From a checkpoint of a small image classifier.
Model: 6.33M parameters, 32-pixel images, arch pvt, activation gelu_tanh, patch size [2, 2], depths [5, 5, 5], widths [80, 160, 320].
Data: trained on drawn branching plants, 36250 training examples.
Rows from block 11 of a small image classifier, named by matrix and row number. Rows with one number belong to one neuron. Each number is 128 + 32 x the weight over its row's rms, rounded and kept within 0 to 255. All counts start at 0. Numbers have three digits each.
After each neuron's rows are labels from the 100 images, of 14976, where the neuron reaches its highest value: "colour at peak" is the nearest of a few named colours to the mean colour under the peak. Only what is clearly more common there than usual is listed. The data: drawn branching plants. In brackets: how many of the 100, against the usual share in percent.
# fc1: MLP up (model.blocks.11.mlp.fc1.weight, 960x320), inputs 0-106
# fc2: MLP down (model.blocks.11.mlp.fc2.weight, 320x960, transposed), outputs 0-106

fc1.660:059146156143115089112135103139139177152144160131195089157090139068168135160141102090099099136127097133181151175115139088160091187152071081114127158126146135149110072126144129196102152162111134135071104127090092168126207087137132152133091132070083098152122082067116103093133186150135131140121097171133122106102054128159144
fc2.660:127114183102111101116148156104129107186114079138167138123173090168151164081117127113124101126140178091138108115182040165178183145156171179110143148143102134107157150125157072144151126147148101149145069204165144132081117105145095165121065175175166112164161115103098123124127129076125138188137145095109115125128135166129154
colour at peak: pink (34 vs 13.3)

fc1.699:112190182151115139159169159130161119166140121151170138072089110113122101157121172150116160092166133167087097081210113082130099106108087109110205142117129156107149179182090111108192171133066113144138097135127151129075183168134077076101151135104141119151104151145140065078135167145103078181143150136091138159113140089096108
fc2.699:090093140132097156089110101111115064110156134108117100157131129128112157164101073089126071139121140119126086141097136134121153180135116173110165129066045126130147086139117183079158098113169148124115111116138089081171100134104124180108176108129159058110207099078138184177062148072160123077052067135158135108131141112135112
colour at peak: brown (42 vs 20.9)

fc1.55:109144147162091106145132072140118137136139110119085070094178139123081128120169071130123100129118177110101086128157135141121152189105105226145169157132154167106092161094157125098128183148135074128175194124114131111133077122147101098113108108158165151097139085121145131060129108089110167121173132118098114126172174135128126
fc2.55:116098103053102154124127118139095162180102143147129148104089142118176198125135132168098094162092159121146120097077121082160174127154164118139163184103149075121131177104115145137143172135131124161144073151105119097122113119148096088143090090137148149133140117201120148136152172062137091098142044091131132179149155073143131
colour at peak: pink (32 vs 13.3)

fc1.451:149136088150068102161110062142135162146100146169148123152140123123127110138132173150065143060137092126136109146127145109055108134086122129186162159092154120118209101104153120152167075138140127122189093115129103143144103099133172108095164075115157158178191177133118112185150135142146186164158115160141190189116129142079186
fc2.451:132130074129173130160168133128153133164108147152080080118149106102125163133118089115179175125146093179119142121090152165109073139185099135106145132094138135067136120110100133110102153065118129106168151151092112074170123089107177167062121126141117097123160134071143135118083074101116148152136181198069133093092164063089093
colour at peak: grey (68 vs 41.4)

fc1.750:146138075123129097142092139088146173175086116127076138181137128169174094089170105128134125107065157133114050136119134112083133164131149077143128118101110103160162119160123125156130112097098092127137138169153181129154133062152128121087134101133201171140093160120122095079155090089126159154171148153039082143142132155151133
fc2.750:079137203166137106114106077136112095101105090141080106111067095117117151077083147097147133125154136098134103109213157121090121116153062086138136122032155128159132173092106165129168170117168132149131147158089168117115126054107144182115126139116143140125109139160136099131134085139140127146159103159120125210082095112126139
colour at peak: white (39 vs 8.3)

fc1.226:098161100115144171116126148099144045150121112129134116140081142172161149123096172177127108191140110200128109123091142141112104105177112089071086124152106122149083118141108134133120185131156162087136177129166115158160068179144134102105114155120184182088116139146097181135129148125127163173050133148140102128134146104159066
fc2.226:106163129151157114105158110129167117144154119111171106112141126093108090159093124181154135136105183143155180154112148070147097139135130089062083187203139117084140140150156091107112186085090174117101161123167116172125149146056135205190175101198165158098094131075046100133110117191123103096124142188095117137139111146094111
colour at peak: grey (70 vs 41.4)

fc1.695:105097108095097146087135129152080118047140122150103139159132140121155115079159099140143110100136105084122115127107188168107106179120151160098107109153138079140126101161124185135081173146090109172130160130194188153137161101114096100122176078158178139125127113156144204143111145140087126157138150138128115148153126086125178
fc2.695:107089125180132122112109093115160180160101147104139120121137099138060088093106108159080155105122141087138081192208104160070123134125118135122092090148121151170192143124136149099171131103098099118129127105129134194135122155115072181075174163153172112114140181169122140109133133104096107059173124177148162152153100121114104
colour at peak: grey (69 vs 41.4)

fc1.693:122107128132136071098098095074158177169105169107117113101147173129130105107085076176125077126117099089092093132133127106102136131125142154121162103142119074157190093136213133115164116091095101212112080140130158132164149099103126135119114097101155107087075119114156142151125108186076126034149152177065158147183126109163108
fc2.693:119128121117125122092136152132177183099051148158124095129150139139075101163114112141182098075092094124133092107078155111103113155156186104156154135137115147112111148119125125122189122111117091100167086194171119139111188146147114112150074091149103165145173124084138155096089167176153077115121119147133105127122159150150123
colour at peak: cyan (37 vs 11)

fc1.587:113170149096092077131051085136112178166100187131129137086122093098128150183089114083135152085136109096186100149142130097110108137170132181135093130130145145084089069118116198115166042122173188071136147135155129118072093136180077166138154086170161064139175139132197092113088085077131115141136097168141159119171127131131091
fc2.587:127119128182106156147141105137141103129131083159083143165245129122130152187126178078177093154145082117131067143138138148083125066178146116128139131124114152152144174098128149059120106075155108147091139153113117077102158142135125197147133145137085105136118117146154063170138130116092148119066182125144176107157109096127164
colour at peak: brown (50 vs 20.9)

fc1.336:162011207129092163166146097140150100132139109098112082159087115145077150118144112127103188165054127118147163154122167146128168158150129122138140183161145112110104156124099102115157169107115117140101140167158146153102127141111175081118147163113132143147186091165075157145093166100062174105178108162186058081104144116098177
fc2.336:154152107162124122083061106134140138110149136150166147056153143116089129120098135120123124132181097150097129174133138151155144100124131116155114035134097177104202085155175092175110153074134073088113138123120119085101137154076105125127124118129084137110111113132133068162156151170136139083108081080020128168175129121173087
colour at peak: grey (69 vs 41.4)

fc1.450:193067187163142098124106096082173118123145112139202129058118161090171145151069189223137147171118124145091090149157093123123130106106080130086096108147113128155164119079145128086114122038110105170117119137088077137156105125198147167128152140133147098197129158168182073152137145127095137085105133171098064148175095146126158
fc2.450:174169159098143120064108190153115101145125129086135143145122124119139167187082118136156121135085170093171139186105121091151155145188114151090138043123149158116157137213125074118086180207158131100129090119155105087160162085165114081169154122130133179110114141161093189118095137092173089106148130094128100099156116097102135
colour at peak: brown (49 vs 20.9)

fc1.736:173128103160132106176159140091140070123135094165136112116152165126135186125133064114113101079143110142179137152158173171157131072183116173138157154092121078096074136137123118154130118112162102062140119168142080094119138142177119178108122135096137132099179083137102120145116143143122113161103096123174170148137141090116115
fc2.736:120128089139136134134100095116139116109103193114084060089140175174171101124102076114182169072130088154167175190115089183195120079127087125111096141094149066122143161122094112084143069150071081108108113132169142123084147147132160207123133093141175079105121126096108144148098155152132157079129075129127128133135168104165106
colour at peak: white (33 vs 8.3)

fc1.650:109151132164110148136160175162126144144129152079089167143150087114097202107210105100104130151134157145148124158121108156145097157081156074160128135129125156134105104106133134068048141086130100179177075138118171134138143108140171109149131108135083138147081077112125093102121158116155144084145102106053139126098102153120132
fc2.650:122122064084124083107100133091116115146102148172139149110200125164097105066139190123151100130172075108111045097153146183134114140158078131147124101136181120169130118056143128067131091192119083142161137210097079131083119130201132153070111153125151152063128081139127127098128111113139172157066118160133141140138147174140107
colour at peak: cyan (29 vs 11)

fc1.496:079172114122136094140107174166183117101093169088151149152117108126199121124168132126125149132080110118143132155194187137119111135193094157079163104152171186167127141109147123083094132114185089086133115163132156118106171117148166141148125123100141220193178155152107103055169126097138145127119120175119126122051128147107165
fc2.496:107147147153199129152153185221128137079098162095141134090159091119165182127122135149121141130127171070126125115174065087146159122120105180037145060173127095107144077114134129156131124115179138101141167162159223167108138164092157141117160074186155122119165159160130109130122102158127149114155157172107071104132133141176168
colour at peak: grey (77 vs 41.4)

fc1.313:162097148151127102179208181093155058060116157126116133155116093147139116152089136233157155153100088124159133100081165132140081096156135109078150197118222124104119107095127169155098220130095100085152126135097088179141108105155081087157094120120141115119130121139119110166112131162091145127123118115168129153131182091107105
fc2.313:126142095145080122142172128130177112121108109119167135148136136116047155171122103111133168091150093130079161138134134121080089127152148186124107161102149105106145127156143185114108110188122110154198054131150173185118137139143123108131141176099113159090188154199152175145176153046048111138127080123166118123138151076170090
colour at peak: grey (74 vs 41.4)

fc1.762:098144108179127122126100105099143147137053148140129146117117073087158080133111102121155148129089101092163143067109199133104070084120170143195156142101120125127129104134106097112104119128137096162130074115173116069082103152175092115133172160131164092136092109172131126047106141068065059098173135174128137092170156164136082
fc2.762:145119131140123151099101180151152157148131085158139096095122099106196084134146174151103071190127138108126083143112080100074189161124107145132177164167131202116183115101132170133144106040097114142101191140125154127149115105144182179146177145158154155108177131129156136136174141176122201136089141136116185147105113163086185
colour at peak: grey (72 vs 41.4)

fc1.393:164118207106116099099086108102145088101100163056094105183136198129113104119084172135150125125068056164129153159187095094101121115123115161123053146125139108157103164131153137174137118032183138052102147085138116136084126073161130091136093116137113119154121119136101129075120147110156095090077118163144158082072101112154077
fc2.393:142152090154149139170153096174175124116102114162102129115134136087177169154120119095160165140080071165140103158107152125097105179135159123109160041136133135175173124136100142078152114120111117127138177140173176159112149122058130033155098133103154063129100102126161136200120112070095094093143101123118163131179111124117104
colour at peak: brown (48 vs 20.9)

fc1.629:143162147101047086165059114058145149117118174082098129132141150113197045111076137114148090110103152093169139152145122112103116136152151095138137173158115105123127152114179112140121154089095112089128138142145150148092092147151164115161108131144151151092074126117114103114058135109100123129102085063114125105078142228185131
fc2.629:150106143112106172101125189118159150122132099093112147157140126108115075136121144091056117104147214065165187109156042136105129148112145105127087161114125088090137119118137098134116112085148074068193113192135144172161125149171170091140166164122187093128122169181049082131152136094134112128107134136082136143181159152122085
colour at peak: cyan (34 vs 11)

fc1.519:107154153123121138127147126146150103145091115172111068165136132159089140208083097054112152131138095187125126126145101112110183131093153152121076105120183084068099098166102143127092102110157146170056142114120130137101136164141164180184113156189160117110164099113086145102185143107087155101151179149113200137164165122127142
fc2.519:094091156162103131118154125157106099094174155116109121163193136097090064139104100118146137137084157159112132109157123198145138069096090180128125037138164146136136126159065108147064135108099130154140173132115165134112199116153141102132113150154143096144130134135063127110112140133136188107115139123106144095131165127109109
colour at peak: brown (43 vs 20.9)

fc1.515:042123148125172096107141135065095126115047079103107116098134117128189119104159081127119107101180110089066119133111133122143054160142072158128126151090151139122150182153152135140111130097158116104128119135184172119111145182158123126173155121092101141146122142111121143157089170230118104147154059135164125122104129138128148
fc2.515:182123107159162136139166123210195144084131110135135132126185119145048155110074107175182136156104129115129130164109130144116172149069105117172148188155146153101129111133155117140130106128080085200152133122097103129130145084131120116149159125100134111124080124085094075138116146061198113095107165125141125121151091133155123
colour at peak: cyan (28 vs 11)

fc1.276:228138131126173094120086120068166145119120131101146157147105059158065151157135178138089150118135116086140197099134153096190125127130104124107151101180175170119115165164153119132155080204148173126116163113107132133169119144098097131132115132126093097117117092121151178111147160162140156139100188064152120180155125056132120
fc2.276:181168138122112098193091169127126133111132187117150164154084166119147071026160102201108140113139124145088084151171201118116114182159126161164116128205108105094113130131200118155136053120145085175104124132106071163086058132170204126159122096094142120092089144143067110137111123155181123100105164190148121136167140158129110
colour at peak: cyan (43 vs 11)

fc1.636:136126108119126145068165130115146085102160111129071101105142113127155116146129141140171170092163044105094139104142111121149178145175113154132151130137185099159110154125150101141113184162136125152124149158151086085116096144158146136153144062071126172072090058121163118131134171115169152135150140148148150165157107110132105
fc2.636:196137090148141076152110102112123114148124068172128089102150105139089115087149189087141160114140082182137117091184193182067106180089110152158148144087117099134101210169161168085088142119096115094077092136141106109131131137091114123110077077164144107128073140067153131129163148103111110120206065141148097204197130114161109
colour at peak: white (39 vs 8.3)

fc1.376:153099126102113130145123083174203093136111157114154127168117128178144115120110105086052121123104141149112139098099115126159133130160099118133144119164100053134116148112119139118110170185101066116187152043136129111106127111144170136142140121186135088056121103186187114125115095115137111149135094125164096184112178138157095
fc2.376:110127130215104137131043095110188127146124119110149144116129163151115150132172142156124151186123183170186156161130159127174062126114105157152128093126074139107134081072152112095102130140145118138187150087128117191149165135107120138090141072180093145099080085132151129157113126165135149060084142149108100103133124126117202
colour at peak: pink (40 vs 13.3)

fc1.744:171131117118164132161152078141157120144070163159146114152093132109150131148131180186098176139120121150098090127118105081185094102129119141128118114092160120215103140148190095117151124189115073064147133131153161160139118126182108148125114132145178148078108149187166135199134150168114121131080111083129176147099191116143104
fc2.744:139098141102127095125095137144114137060139167081090159129110095140163129103192178133139142165137117123179105142169137173145111135164170129117138099108128129129095179119134158090135099136140130187118089171111115103121153111101133121199069139125102139152155137150113130112133073100105118160089119093147090105127082056125124
colour at peak: cyan (36 vs 11)

fc1.111:141168170121189132135178170104089047156162100104143190144177104135174127146151129127133097154133145130155118177136112137131040129100161111126177136132145155149125031109106164131164118088065130092138153082098086180234205159074080081117176142102105124132118124114164164085138080166104136183091105094097065104155125159171087
fc2.111:134134126126089187165126096116174129103065142143150084092100092129083145128143153097161131077084148142113132121154133114143168118143169092140106088117153080107132102115085128130141132093095135201132160109105086143112093102071142164150148169120103100096179138110102142150156124107142170055124144175096160129108126172064080
colour at peak: brown (49 vs 20.9)

fc1.334:129150148125132147085150120146149114175110119154106183147103095116176135118119128154061064139111100116088168104091147109151139200083140084093158129072191141152158151096132077141077152136151148062095192137092144088122137094189120101161113071178124083082106106084135063143105207088113120156127172123156159121146147135099102
fc2.334:107143157080141181144182121167083099143080151179157137127106117150174142113150101138121094136091094132135085115119136121121149121197175166124174107105139155197135114133124109070173197111154163100074152158132098075130146134130094116122113020139087118132102117134120114107159144111121136172125090131112129148116109143132168
colour at peak: cyan (32 vs 11)

fc1.685:120113108087138173052075057128094157152149143145109123116099142184110089137091107052135091128138105133173134106159125046159091113172125087105078168068117127190129120176134151152097165102165128113154074137092201069146176139120157164156059128089146126147105130108102136124121130071119133171141095105101117122189112165134135
fc2.685:058132089141144176097166181100114123107092110123166152111131118135084062134133157110196064004089121181107161080136121105076131102125220147144084149090116149120153154116178093102165118143139047135178197111159138105171147147107188156169116116117128175124150101166127170071150166126063115194130116117098108110131116138158108
colour at peak: cyan (30 vs 11)

fc1.193:122097146132138138150099124107098103112143109067064097113073104118103137130216156098111110133169094141206112121156130152154165172138078150070165129079142138119136140103145095117101146118146118126142146105135137144102165115136083079156145112185132137125153094111155144160138124123187146147091100174080158147141178158084132
fc2.193:120060162166148114110123066121113084165123137193128173112179152148148147139086206168170111119107201153140216106118193131142136135181122161133088139134081099108096159094113137117107159168130162076126105117107152156116148099071113139131148209129113137174140123124073132142154158123126064142090143131155164152078096058159139
colour at peak: white (32 vs 8.3)

fc1.84:154080127115061117138096187146121144163120089105111074139090163113107108158094101103146111109114131124143102099125168161028107125189174123086140066170136187128144125134114133119110119141164116145106168145210160123065126114179134082030194176143139110141094131161134150143111160135167116105161091133132140116160088109110144
fc2.84:183115138102157164147083180127168116114152135100095100148183110148129087099109139124110104088142171109104108191156126098129098142152147160130145138128128154149097075104076111191146113144120073147084066124140139135145166152126099148108118129150105135164192116170096177128104131098157082151152125146114133126138144101138178
colour at peak: grey (71 vs 41.4)

fc1.211:102201124133144061075105162128094140055137107108115172137109139173106063142138149106144168135083133101117142111151118148085160122147133084091094124097177105122095176159101101126106146091056154122148136133161091121121192171119185038106141178143101121177182158145116100107199135135064130092127093144106098114155111116097116
fc2.211:165175109133081156117154094158141151126146147125103140141109109067136140127106153132080123075135158095106132094171119118146158132109096161073118102154139170094150156120156120140171122118091096107138176073124152120081117103125136115114180057126058115145125132079097104097080139102093202199152067179164117089082123111128107
colour at peak: grey (69 vs 41.4)

fc1.364:165163130167140135159078135081115125144154061162094164119128090174113113124111135122135173100124176123127105150056145125101211143143178176113124089127077077086151109145146119141135130115121112154066152233133112105153103161129145121123110120095135108077070077162169151163165117159136104107140130192188193137142138106171103
fc2.364:163120121133093128126137135135053197128096157117097127092102077166119137145158121180159089180160062165166114115129171133133103098105089141085083174121121108079130148156138098130104119114122099118162116120120120109146092186126170131131108125190114107128129123119101113121096177148152144128118158079117115135147162163093051
colour at peak: grey (69 vs 41.4)

fc1.508:108152133157172198078084154136169101133135157120093113122085142177174126158135108088124185107182133098179109157108105108137065119121091111114190118164135083176137108171179153158068126146078122119060067163109148077193074127089210132079113141120098142111143106153143133116087130094126167052117174136134136134150097173142157
fc2.508:146061163092158130182127140168171099128105138107160119132113137137132176188153137159132127154153075149127154117171105124127149078144075127119165103125123126128156147097017106092054122138108126119125127093117119120163145133148160118131128114148140166165057112155140188141113139133079178082168089157152102135121069139097141
colour at peak: brown (45 vs 20.9); white (26 vs 8.3)

fc1.464:118134116140134154087121161147172156092113141141138161161130087131183133103113133134176164127137132101149132146140092136129091091096176093140090170154158153127161145136191168106131084110118192153181098080104130191148111144128135090155098188096073079112139099121121171125071106149076136165101121111164148129138092088096146
fc2.464:120145134094077107142157175097149109182063198135146115138126117161160137134092094144097055153105115164162184116131095129179160146137096154126172069118151109114142098098123148124154128095135135086143189143110162207089114132166169119121093117128117128147140153187127076104112149156126164173128120151120139125137131139081176
colour at peak: pink (37 vs 13.3)

fc1.676:131115109117062144111118090110123108077115132115153112121139084101124183121125142149120123072088093150160131132133137081071099180114131168176123132166135094193132134121179082086139095172133124118129125093158141067090116147077118140099056128143068126138082135136185146090132123098091146147092163135148127060122153091164093
fc2.676:122127150146132133125086150105135161175098141159125130129099109157151143104097106132109140096157122145130082121223149141144113124153116112162142133135130079115073068100137201118216076106132096128112179109202162146173066162119178109140148074155114082122174183088071150155082151064116099076151110109118172194129127152157079
colour at peak: grey (67 vs 41.4)

fc1.427:106177103092088190147081170156103163110166080115109118084142104117145097112100138096113176146120114196124121138171107129142129172167157144123151136132113117136144101162132109120111155078090130127135082160121081114169190124145133155137157090081015134113142137037098124105163097130119109146110118159126073148153156077153130
fc2.427:154106143179177084142110123161137104082157162149181125144138148096184085150132099172111156188193075115134100201097106121087118166118115079138109100099139150167147115120149160093179110142089143160191119135075140181082119149124141165128120128093152171129110095129089089127166138138136133094080128115106176127152063104148118
colour at peak: grey (77 vs 41.4)

fc1.29:065118149165101160055138181153134175163111140073116153120100117139160128077150096065121193209116116147136154115096134136114127130122177090144149072120116124129118177184125150116139118156133114191110075087196166156076140136167118076153198102147122115131131083086133113115148161128109121099092133101135134136098172101143130
fc2.29:141145050127158073113123182145137142115135177109108136078099103156128151084120163087063124124117153111088116167118140128125121136122121104112135131095123138182138125081143182098116110146114150170189129197135110127109108116076133168113151146099150103105131122131098151139113110183123166078082138158159116174155114122171140
colour at peak: cyan (27 vs 11)

fc1.656:215135174132114118105108179083061131110108093109104113131128150213112120105074108142121132105114120130163098121105169134158145142153146093145111135130142116103145093145155076161132151113145160098121058072117094133121152122135057089147144092134144136111173142130110151071140137130112119118113101214106146110173139130088142
fc2.656:138134112077087089116104156159068136049202128114157158134132127082126121054151169086054133184161088058167112157115113158179133112100133127105144126107162103138110074119093192137115141166139156136124145085116083153135109165123155143156171112132099082072124175094115045162127119114183146153155120084171128162070092127152130
colour at peak: cyan (28 vs 11)

fc1.588:088155060090156112111159132127149085113155187150176138114107118180077135154169143164128166129146120114114109147139160128127115058099090076144157101117170133156172125140072166139138134108151088161099134129153098134166085140077130100106172145100075177138130129158104136131149101171175124063114138130151092103161110096149142
fc2.588:114154131106092105167156134111146127183128170103071114110086127143105121079130060087148115132114109125085118050106121173095128162125086073123097105171076101111111190223160147171085144084174135177090129119142108116103062150106125111103170164133174162148144136127134181145136116119143127098161179101149106092149061161170100
colour at peak: grey (77 vs 41.4)

fc1.410:141125136099164209160109121131118082092104136073145169076114120145115112131113113170135147148070142193114166107149101143140176146221100153102072144113131132123133104160099107136138184080165106136072195111128128095099159140172117158039170136081160092144085145139172126175142141195129158106092089133124121086125139104153177
fc2.410:084125141155161119165132088142111176134106114168139099161156142133108104138119163099194147159130164147133126165112123174099128126096158187072152099118163092174166135092142099064182155159104124115097103171108138092164111140088107151228103155064118098134119102169172113179089139084161134156137125176106171112142159153114114
colour at peak: brown (45 vs 20.9)

fc1.644:081102139121084173135140157177100110117142165099027092155131155075166100153092048173088156135139119151124093153125128110120135185114164127196081157106126112190099091138129160153178178110088117147150089160126150142121133124168100162119151166155172160114111142052087135121096082113130119140110131169082090135128164188125136
fc2.644:100144126146143141145118175088088134100160195155163141128104151122053124141153133183126126167116099102077071081215118114100149110169183154165092116143117166129150170112165106144120113088141153111095062109127110166126147142054134124073149156193167154123106125130118182133122117132113171085139157137142108160129129086080113
colour at peak: cyan (35 vs 11)

fc1.577:118095080174092120162114129084145152170110073150207074113122133091145127066100116137188140077162121149188183117110132155133086098096107100109125147146049101075126103143090088151078158173146090126143101122154145124141133141119050128160091124127145144144181104080126153189088137190136072133164109083115146124102133093164146
fc2.577:140149138107113152152093123098120124181165138170149122084143195130161220130076121155186145137129139174152156138127115173126151104119129097108132114125146163102108108181114069093073123117093125110137152145150089145143217135084145094121106145103104125099130064157148111122118165111117110178122107083113186105110102189126148
colour at peak: white (48 vs 8.3)

fc1.33:130146033136135173153192150132133083087158158147129157155104109177204137128142106134069130066092145154079063135101116109140082188150056132142115129222164144131130135132166125153117129160132122131147124154142074184127114138111064135077113165177092106123153177135165101061085141075116110171096062130139125171092154111103133
fc2.33:123128124171085171190167072123124134082121098138069155059079142175117126169059203103169116077092134137102128123148131110106150127156133154126111161078124146097144157086143154062201081136105150093153126127151136115135161159135106106092121122177093109070153057126126115164189169116123106190129088130120169161113076109121129
colour at peak: brown (42 vs 20.9)

fc1.503:092109148180111091171082168134117097063063113160141159073090115170121107151111120189093215131132146122188166124091132191134106146111121108165085149125129159144164203098136135124113132153110149141144133132090130132108087131126180162077160158075147089128142123149100136153120147118088145165125119181094049147191156079079130
fc2.503:116128121084109116165129138134134065102042179157157135154136141159114138146139145111174186095147102143110135123048154167164161154190130116105078103136158071153129108124156147187122057172113099117126168146100174088122113140142103197106107170102172074092140145149104165125157120138089153138152074196064117139152143156151166
colour at peak: black (26 vs 2.3)

fc1.619:165102187109186160123116121132137133160085176126143158097086161093219146115088148174194087111143103120175107082100122118159127092114098182121165146097109170144066165115135097108144131176101104113109124152180071106086142124174083149092129127123121132129105138196116141083164103149144188088057147185130161092092125075146126
fc2.619:086094059130153135125126113141142095126159100113209145115113180080089165132136050159139153082132166135128168148173118128107155189167111146176145088130109121102157155093105168081125147122158134068170115059149117092161094128088172059126127122102137110125130136107107184119076143108131095150151121169104141137145164126106095
colour at peak: brown (43 vs 20.9)

fc1.647:154112150181102165181098166156132134112087074124130139140133103137107099175120120158142152126111132123105175106155090158110150105128086155154170135103145134138104164123135135192142132148153085157108109122141134088142115079157122108098141108120041133124115137092152164135125074106143120142119183093068139083116100077117132
fc2.647:151159120161094139117153207114147155082092057119115118155088082129128089121132099088139099108136184190133129088153145092171139136113138112107151133101158175077148103156113096107156160151119153156101131095089168093195136165182121170114162153130123117137143078170102131134116161134061122155128131132060205097158100120137185
colour at peak: grey (70 vs 41.4)